config.toml
encoder_arch = "densenet"
model = "model that answers yes/no questions on an image's attributes"
dataset = "rendered made-up planets"
train_examples = 195000
image_size = 48
crop_scale_min = 1
horizontal_flip = true
questions_per_image = 8
encoder_norm = "batchnorm"
encoder_activation = "relu"
encoder_depths = [9, 9, 9, 9]
encoder_kernel_size = 3
encoder_stem = "deep"
encoder_growth_rate = 16
fusion = "cross_attention"
fusion_encoder_width = 192
fusion_encoder_layers = 10
fusion_encoder_norm = "layernorm"
fusion_encoder_norm_position = "pre"
fusion_encoder_activation = "gelu"
fusion_encoder_mlp_ratio = 4
fusion_encoder_head_dim = 16
fusion_encoder_fused_qkv = false
fusion_encoder_bias = "all"
fusion_encoder_qk_norm = false
fusion_encoder_layer_scale_init = 0.01
fusion_encoder_parallel_block = true
fusion_encoder_inner_norm = false
fusion_encoder_drop_path = 0.05
fusion_encoder_positions = "rope"
fusion_encoder_cross_attention_every = 1
init = "trunc_normal_002"
residual_init = "scaled_by_depth"
optimizer = "soap"
beta2 = 0.99
lr = 0.0015
beta1 = 0.95
shampoo_beta = 0.99
eps = 1e-08
precondition_frequency = 16
max_precond_dim = 1024
one_sided = false
adamw_lr_other_params = 0.0016
ema_decay = 0.99
steps = 3600
batch_size = 64
epochs = 1.2
lr_schedule = "wsd"
decay_fraction = 0.3
final_lr_fraction = 0
warmup_steps = 180
weight_decay = 0.0
adamw_weight_decay_other_params = 0
Rows from block 6 of the fusion encoder, named by matrix and row number. Each number is 200 + 20 x the weight over its row's rms, rounded and kept within 0 to 999. All counts start at 0.
# v: cross-attention value (fusion_encoder.blocks.6.cross_attn.v.weight, 192x272), inputs 136-271
v.125,191,216,188,218,172,213,185,230,172,206,230,173,163,202,206,188,215,190,186,207,213,207,211,239,185,217,189,207,226,214,192,213,236,232,184,192,205,221,201,242,196,230,191,188,211,248,234,217,214,234,222,215,181,223,135,150,246,196,216,201,201,218,201,204,182,167,176,208,202,193,202,211,195,210,202,181,165,164,174,231,235,226,167,201,182,198,187,232,188,218,208,203,195,192,222,219,211,175,185,202,198,196,183,180,189,205,200,195,196,202,175,196,217,205,192,183,191,185,212,159,219,186,205,187,180,205,216,162,208,223,186,199,210,201,173,167
v.126,208,185,204,186,201,192,179,180,258,213,216,158,186,176,241,200,211,204,206,214,198,170,205,229,168,220,236,191,180,234,178,228,221,205,200,204,204,178,227,188,209,187,201,181,219,214,194,191,180,173,202,227,188,203,165,171,181,188,194,181,236,232,206,214,185,171,203,208,202,200,196,180,228,180,196,215,199,196,205,202,211,222,179,206,198,183,198,220,172,171,216,219,193,196,206,209,222,195,217,191,193,188,228,215,211,216,213,183,181,159,226,163,208,223,221,194,211,234,186,219,236,216,191,198,227,172,228,205,212,229,165,207,204,200,193,204
v.127,199,147,148,192,215,224,196,205,207,181,196,196,166,226,175,170,205,183,198,200,174,198,181,196,224,194,168,193,203,225,186,231,221,194,202,195,158,186,237,192,190,179,208,195,211,197,196,186,246,196,193,221,229,196,230,162,211,196,192,184,191,188,202,163,215,192,225,227,169,205,233,226,172,222,213,216,205,189,203,169,167,197,187,219,161,204,190,163,225,182,234,209,207,196,187,195,200,194,211,196,225,185,216,234,222,180,196,220,204,237,188,185,211,200,187,202,244,216,203,216,208,210,177,206,222,217,172,221,200,169,187,206,196,201,185,191
v.128,182,187,220,203,208,174,219,209,211,190,185,206,195,178,161,202,194,188,201,180,191,214,197,200,159,205,228,191,211,240,200,213,258,190,200,215,181,201,199,216,212,192,210,191,220,145,187,161,195,185,184,173,173,213,198,154,249,170,197,211,174,205,236,162,189,165,198,200,200,156,215,186,213,210,181,196,209,225,213,216,200,264,230,168,235,154,223,217,214,213,250,188,176,191,189,197,213,212,181,194,224,186,179,215,229,201,206,229,200,216,184,225,178,200,181,213,216,220,194,195,206,192,212,240,208,186,182,206,194,210,216,186,228,228,209,189
v.129,217,223,164,203,187,186,184,198,181,198,236,228,170,169,188,177,226,194,202,176,199,186,198,199,180,230,203,179,171,217,203,196,194,177,175,250,218,150,173,206,192,175,184,198,202,218,194,186,179,206,203,227,219,220,205,234,209,174,175,197,193,204,175,204,239,181,192,191,199,210,225,176,224,192,203,234,225,161,219,184,197,187,178,208,154,216,191,211,203,169,203,192,208,219,177,167,204,184,184,239,186,219,200,225,209,206,194,218,217,178,254,229,209,168,215,215,221,176,206,169,203,212,212,186,219,224,176,174,221,193,191,183,240,230,177,216
v.130,173,186,214,204,220,196,204,200,216,207,155,208,189,223,251,195,160,216,182,181,176,204,184,220,240,212,207,178,190,182,208,197,197,157,179,260,191,214,196,180,219,193,220,200,188,206,197,205,200,203,183,184,193,207,204,189,181,188,192,208,188,193,206,184,177,204,214,180,182,207,237,170,213,196,206,179,193,187,230,218,208,208,185,191,215,201,208,205,183,223,206,180,221,192,256,211,221,200,176,185,200,199,225,202,200,193,222,218,212,197,223,191,197,219,166,222,197,211,170,193,207,219,195,198,172,168,241,212,226,228,240,192,209,221,176,229
v.131,210,185,193,149,219,207,231,178,194,201,181,198,220,179,181,200,207,226,203,193,164,214,175,218,182,196,206,207,184,204,203,215,210,169,210,186,189,194,186,216,249,185,186,204,234,194,175,203,201,244,188,188,228,196,208,209,200,235,211,215,214,197,205,209,151,147,190,202,173,187,193,206,205,199,221,193,218,198,147,199,175,199,208,200,166,181,207,208,185,196,200,216,222,204,186,180,238,196,215,205,180,164,195,176,202,202,195,184,197,219,217,206,220,201,217,179,190,167,222,217,191,221,227,191,201,192,182,218,224,192,195,215,180,172,196,217
v.132,206,218,219,206,219,206,159,240,191,211,196,217,245,218,212,166,185,206,205,212,218,194,173,198,225,182,177,158,203,228,212,193,173,210,204,183,212,180,207,184,246,168,180,198,160,191,211,186,236,188,195,225,162,216,219,235,169,196,241,216,176,208,214,198,184,189,226,187,210,169,181,176,201,210,213,219,202,198,196,197,174,230,222,221,199,229,185,187,211,199,193,200,224,184,193,191,201,186,197,184,187,224,209,204,191,213,206,207,195,199,201,172,196,251,218,213,204,195,210,212,220,188,212,227,188,198,237,188,187,179,204,197,225,176,193,224
v.133,195,228,182,234,202,213,220,201,185,223,169,200,195,200,173,201,205,173,199,186,198,225,203,177,191,215,226,249,208,205,225,192,197,183,183,151,165,187,184,197,184,188,177,192,170,193,190,231,207,209,225,208,190,177,202,184,195,226,224,207,166,235,163,194,220,186,175,202,201,216,210,222,201,210,199,190,192,192,167,246,177,219,203,204,196,216,165,179,221,191,203,195,177,188,196,179,192,199,204,178,196,164,237,193,227,254,191,198,221,168,193,151,189,207,220,201,191,211,209,207,206,196,255,214,196,207,169,198,178,192,163,188,207,216,186,223
v.134,223,195,195,213,199,159,169,211,192,188,222,215,204,224,227,185,228,187,180,215,205,208,205,183,180,196,223,164,193,215,188,188,205,179,172,196,205,216,243,237,206,224,200,200,210,218,204,187,211,219,203,176,204,203,171,215,201,185,203,196,202,215,192,225,184,173,217,211,184,218,173,164,175,229,182,202,215,234,199,249,203,207,194,192,216,206,208,175,222,189,201,219,268,223,168,214,196,169,198,185,211,175,180,214,210,220,179,180,190,220,197,215,208,198,207,228,159,216,226,220,168,225,198,202,191,218,195,208,155,170,181,184,210,163,213,202
v.135,177,193,166,219,190,236,195,180,211,166,179,204,167,192,219,185,181,242,201,183,197,200,189,162,199,183,222,209,192,192,220,189,240,235,194,193,194,186,214,169,194,206,198,201,192,210,219,205,175,156,195,208,206,204,195,207,218,226,189,206,231,242,188,210,190,161,220,196,193,188,221,210,213,208,191,197,160,200,195,209,209,205,179,208,183,191,191,216,203,216,147,210,210,212,177,201,204,189,216,182,185,218,190,189,199,230,204,211,216,159,233,167,205,228,206,209,229,234,212,136,216,189,181,204,199,168,203,170,151,200,218,204,173,200,193,201
v.136,178,207,194,219,186,198,176,195,197,191,217,192,186,192,217,185,204,177,183,236,186,181,203,202,162,196,202,189,202,190,175,195,209,215,197,168,194,208,172,210,185,217,203,204,216,195,239,176,211,204,171,186,184,215,205,234,218,191,190,185,222,197,198,177,177,214,198,199,179,221,208,187,185,196,203,191,175,207,226,173,206,208,207,185,185,217,199,199,206,189,174,195,227,195,200,175,195,170,160,224,198,225,195,195,203,243,209,172,166,250,193,208,163,194,224,234,221,209,225,194,191,204,206,202,170,176,191,177,235,197,246,179,174,228,215,209
v.137,187,200,174,189,214,227,174,238,194,244,191,187,215,181,222,187,209,195,180,197,200,236,191,188,204,205,169,232,198,196,195,167,219,243,214,180,190,189,212,195,189,197,188,215,221,196,203,212,234,202,212,179,171,178,208,260,199,218,200,185,197,183,181,211,199,226,183,191,194,153,216,239,208,192,192,193,165,173,181,179,203,243,227,208,218,210,197,213,198,211,175,223,212,179,158,219,199,207,158,189,223,163,196,184,226,178,197,213,199,178,207,190,194,235,200,185,187,214,202,207,152,191,193,227,186,206,224,221,239,205,180,205,212,184,203,215
v.138,213,207,199,210,194,224,205,182,243,203,203,225,188,200,196,211,158,198,211,197,243,160,189,218,184,189,195,224,208,206,238,204,207,177,223,207,232,189,176,226,208,175,198,224,212,178,178,215,219,182,206,230,211,211,176,143,203,211,194,217,195,190,222,196,229,156,193,239,199,240,163,183,224,207,190,212,208,225,205,231,244,190,188,232,176,182,200,197,181,225,220,180,171,206,223,155,224,197,214,195,167,226,208,210,199,217,192,205,204,225,211,203,240,185,224,203,231,178,179,201,216,206,219,208,197,195,172,201,162,200,177,203,207,229,205,226
v.139,195,193,229,182,201,200,173,191,201,188,180,212,185,190,197,189,179,185,197,229,198,211,199,167,223,206,241,207,179,212,207,194,190,205,216,190,183,185,191,172,161,175,193,193,211,215,198,190,174,228,242,192,189,170,188,200,200,237,219,206,198,213,184,179,224,181,190,194,219,188,180,242,199,200,206,229,195,189,194,197,204,169,212,199,183,188,194,220,194,215,192,174,188,176,214,179,201,202,190,196,163,230,174,210,186,222,199,171,215,159,215,220,191,220,203,168,168,165,210,182,173,194,208,187,176,211,204,216,199,201,189,184,188,196,177,211
v.140,184,203,199,153,159,207,187,213,204,193,188,172,247,197,193,176,225,173,233,218,198,193,216,214,198,203,220,238,201,194,224,194,212,223,222,160,184,194,168,205,162,202,195,193,213,225,216,189,223,201,210,226,201,171,228,193,214,222,170,193,194,221,252,214,193,175,236,212,201,204,190,209,178,206,190,200,203,182,238,219,179,212,195,193,223,188,185,193,218,185,197,187,185,210,238,189,213,212,180,192,196,209,201,212,220,200,204,171,207,184,227,214,184,208,224,199,212,160,193,206,206,178,202,196,202,221,198,180,202,172,224,206,182,219,211,211
v.141,198,208,203,212,170,180,181,222,203,196,190,198,243,192,211,208,202,243,218,202,183,224,205,178,201,203,214,196,166,184,202,195,198,207,191,219,221,210,214,183,255,189,209,224,204,191,189,192,208,237,200,162,191,226,141,225,202,222,173,203,223,242,200,221,250,214,234,147,234,214,171,191,209,221,172,206,202,207,203,229,178,185,167,170,253,210,206,214,190,193,239,191,184,200,193,186,189,196,196,206,191,210,177,222,198,227,212,203,200,167,181,160,183,201,210,201,221,200,236,210,186,233,153,206,188,199,171,226,190,173,202,209,199,183,205,224
v.142,203,171,215,173,190,191,171,206,214,169,223,142,202,146,171,184,213,209,206,147,201,195,184,167,202,192,188,208,193,184,186,208,222,201,212,237,185,213,191,214,179,220,236,199,218,231,192,198,230,200,207,229,154,191,214,169,190,201,205,188,195,193,214,223,205,202,211,204,186,206,193,174,206,208,206,239,243,205,155,253,208,233,221,228,172,182,217,232,172,194,211,208,212,196,174,198,192,210,199,218,188,218,209,223,227,200,210,170,206,167,230,214,212,222,187,191,217,151,218,215,188,192,205,209,204,180,216,193,180,165,215,182,221,225,193,180
v.143,193,217,210,203,180,170,208,228,242,186,219,185,198,214,239,200,220,204,190,220,215,233,203,172,219,183,210,189,231,219,175,207,209,200,177,211,187,200,211,236,181,177,188,184,218,194,214,231,178,235,168,182,195,209,200,185,228,197,195,179,242,206,216,198,233,203,211,180,221,219,220,205,193,179,176,187,212,221,184,214,207,199,197,195,172,208,204,207,204,202,230,214,236,206,213,204,174,181,208,197,202,226,176,190,216,233,202,221,225,185,213,178,178,187,202,211,190,159,240,214,214,213,196,166,207,218,212,207,190,227,200,187,170,169,186,218
v.144,154,168,192,199,217,165,196,210,192,198,201,227,222,160,206,191,221,176,183,211,191,184,192,192,236,229,172,228,159,179,179,215,200,224,193,199,177,175,212,195,200,212,204,174,181,183,204,198,214,204,218,230,215,188,215,192,170,158,216,202,187,206,176,188,193,211,179,221,213,190,201,231,188,236,207,209,185,182,192,170,194,197,181,179,174,188,182,179,238,190,183,167,156,206,196,163,207,168,204,237,172,181,183,203,193,182,212,216,231,201,234,231,201,201,197,215,189,200,191,205,180,188,218,212,168,225,186,195,233,178,216,207,203,213,189,204
v.145,182,192,217,209,209,215,219,189,185,220,182,203,226,202,196,217,190,194,226,166,191,192,165,246,216,169,175,199,219,241,199,179,197,202,175,192,208,203,202,215,210,206,202,195,187,226,185,220,235,185,205,192,230,221,165,214,149,213,182,240,208,226,202,215,185,220,191,211,197,193,161,198,169,176,182,177,208,228,192,199,220,227,203,243,179,216,184,170,198,195,202,204,172,230,234,172,205,200,210,173,196,189,216,207,194,205,176,208,210,222,224,150,213,227,190,210,232,188,191,204,213,185,168,196,200,180,224,167,215,187,150,179,204,223,211,203
v.146,202,204,208,206,194,211,173,205,210,176,199,205,209,165,194,217,202,192,204,206,174,168,173,204,183,199,165,215,191,183,207,185,191,193,192,201,168,192,195,176,193,203,205,196,203,212,207,180,205,208,213,194,199,178,155,224,196,191,207,194,227,214,189,185,182,215,183,196,175,216,156,171,241,210,193,175,182,180,195,193,204,194,208,218,194,192,207,220,196,172,178,198,178,190,199,218,221,165,214,189,224,189,204,225,213,185,193,185,195,216,184,195,203,200,188,211,205,216,172,209,181,192,249,204,168,253,158,215,214,156,204,196,197,188,217,214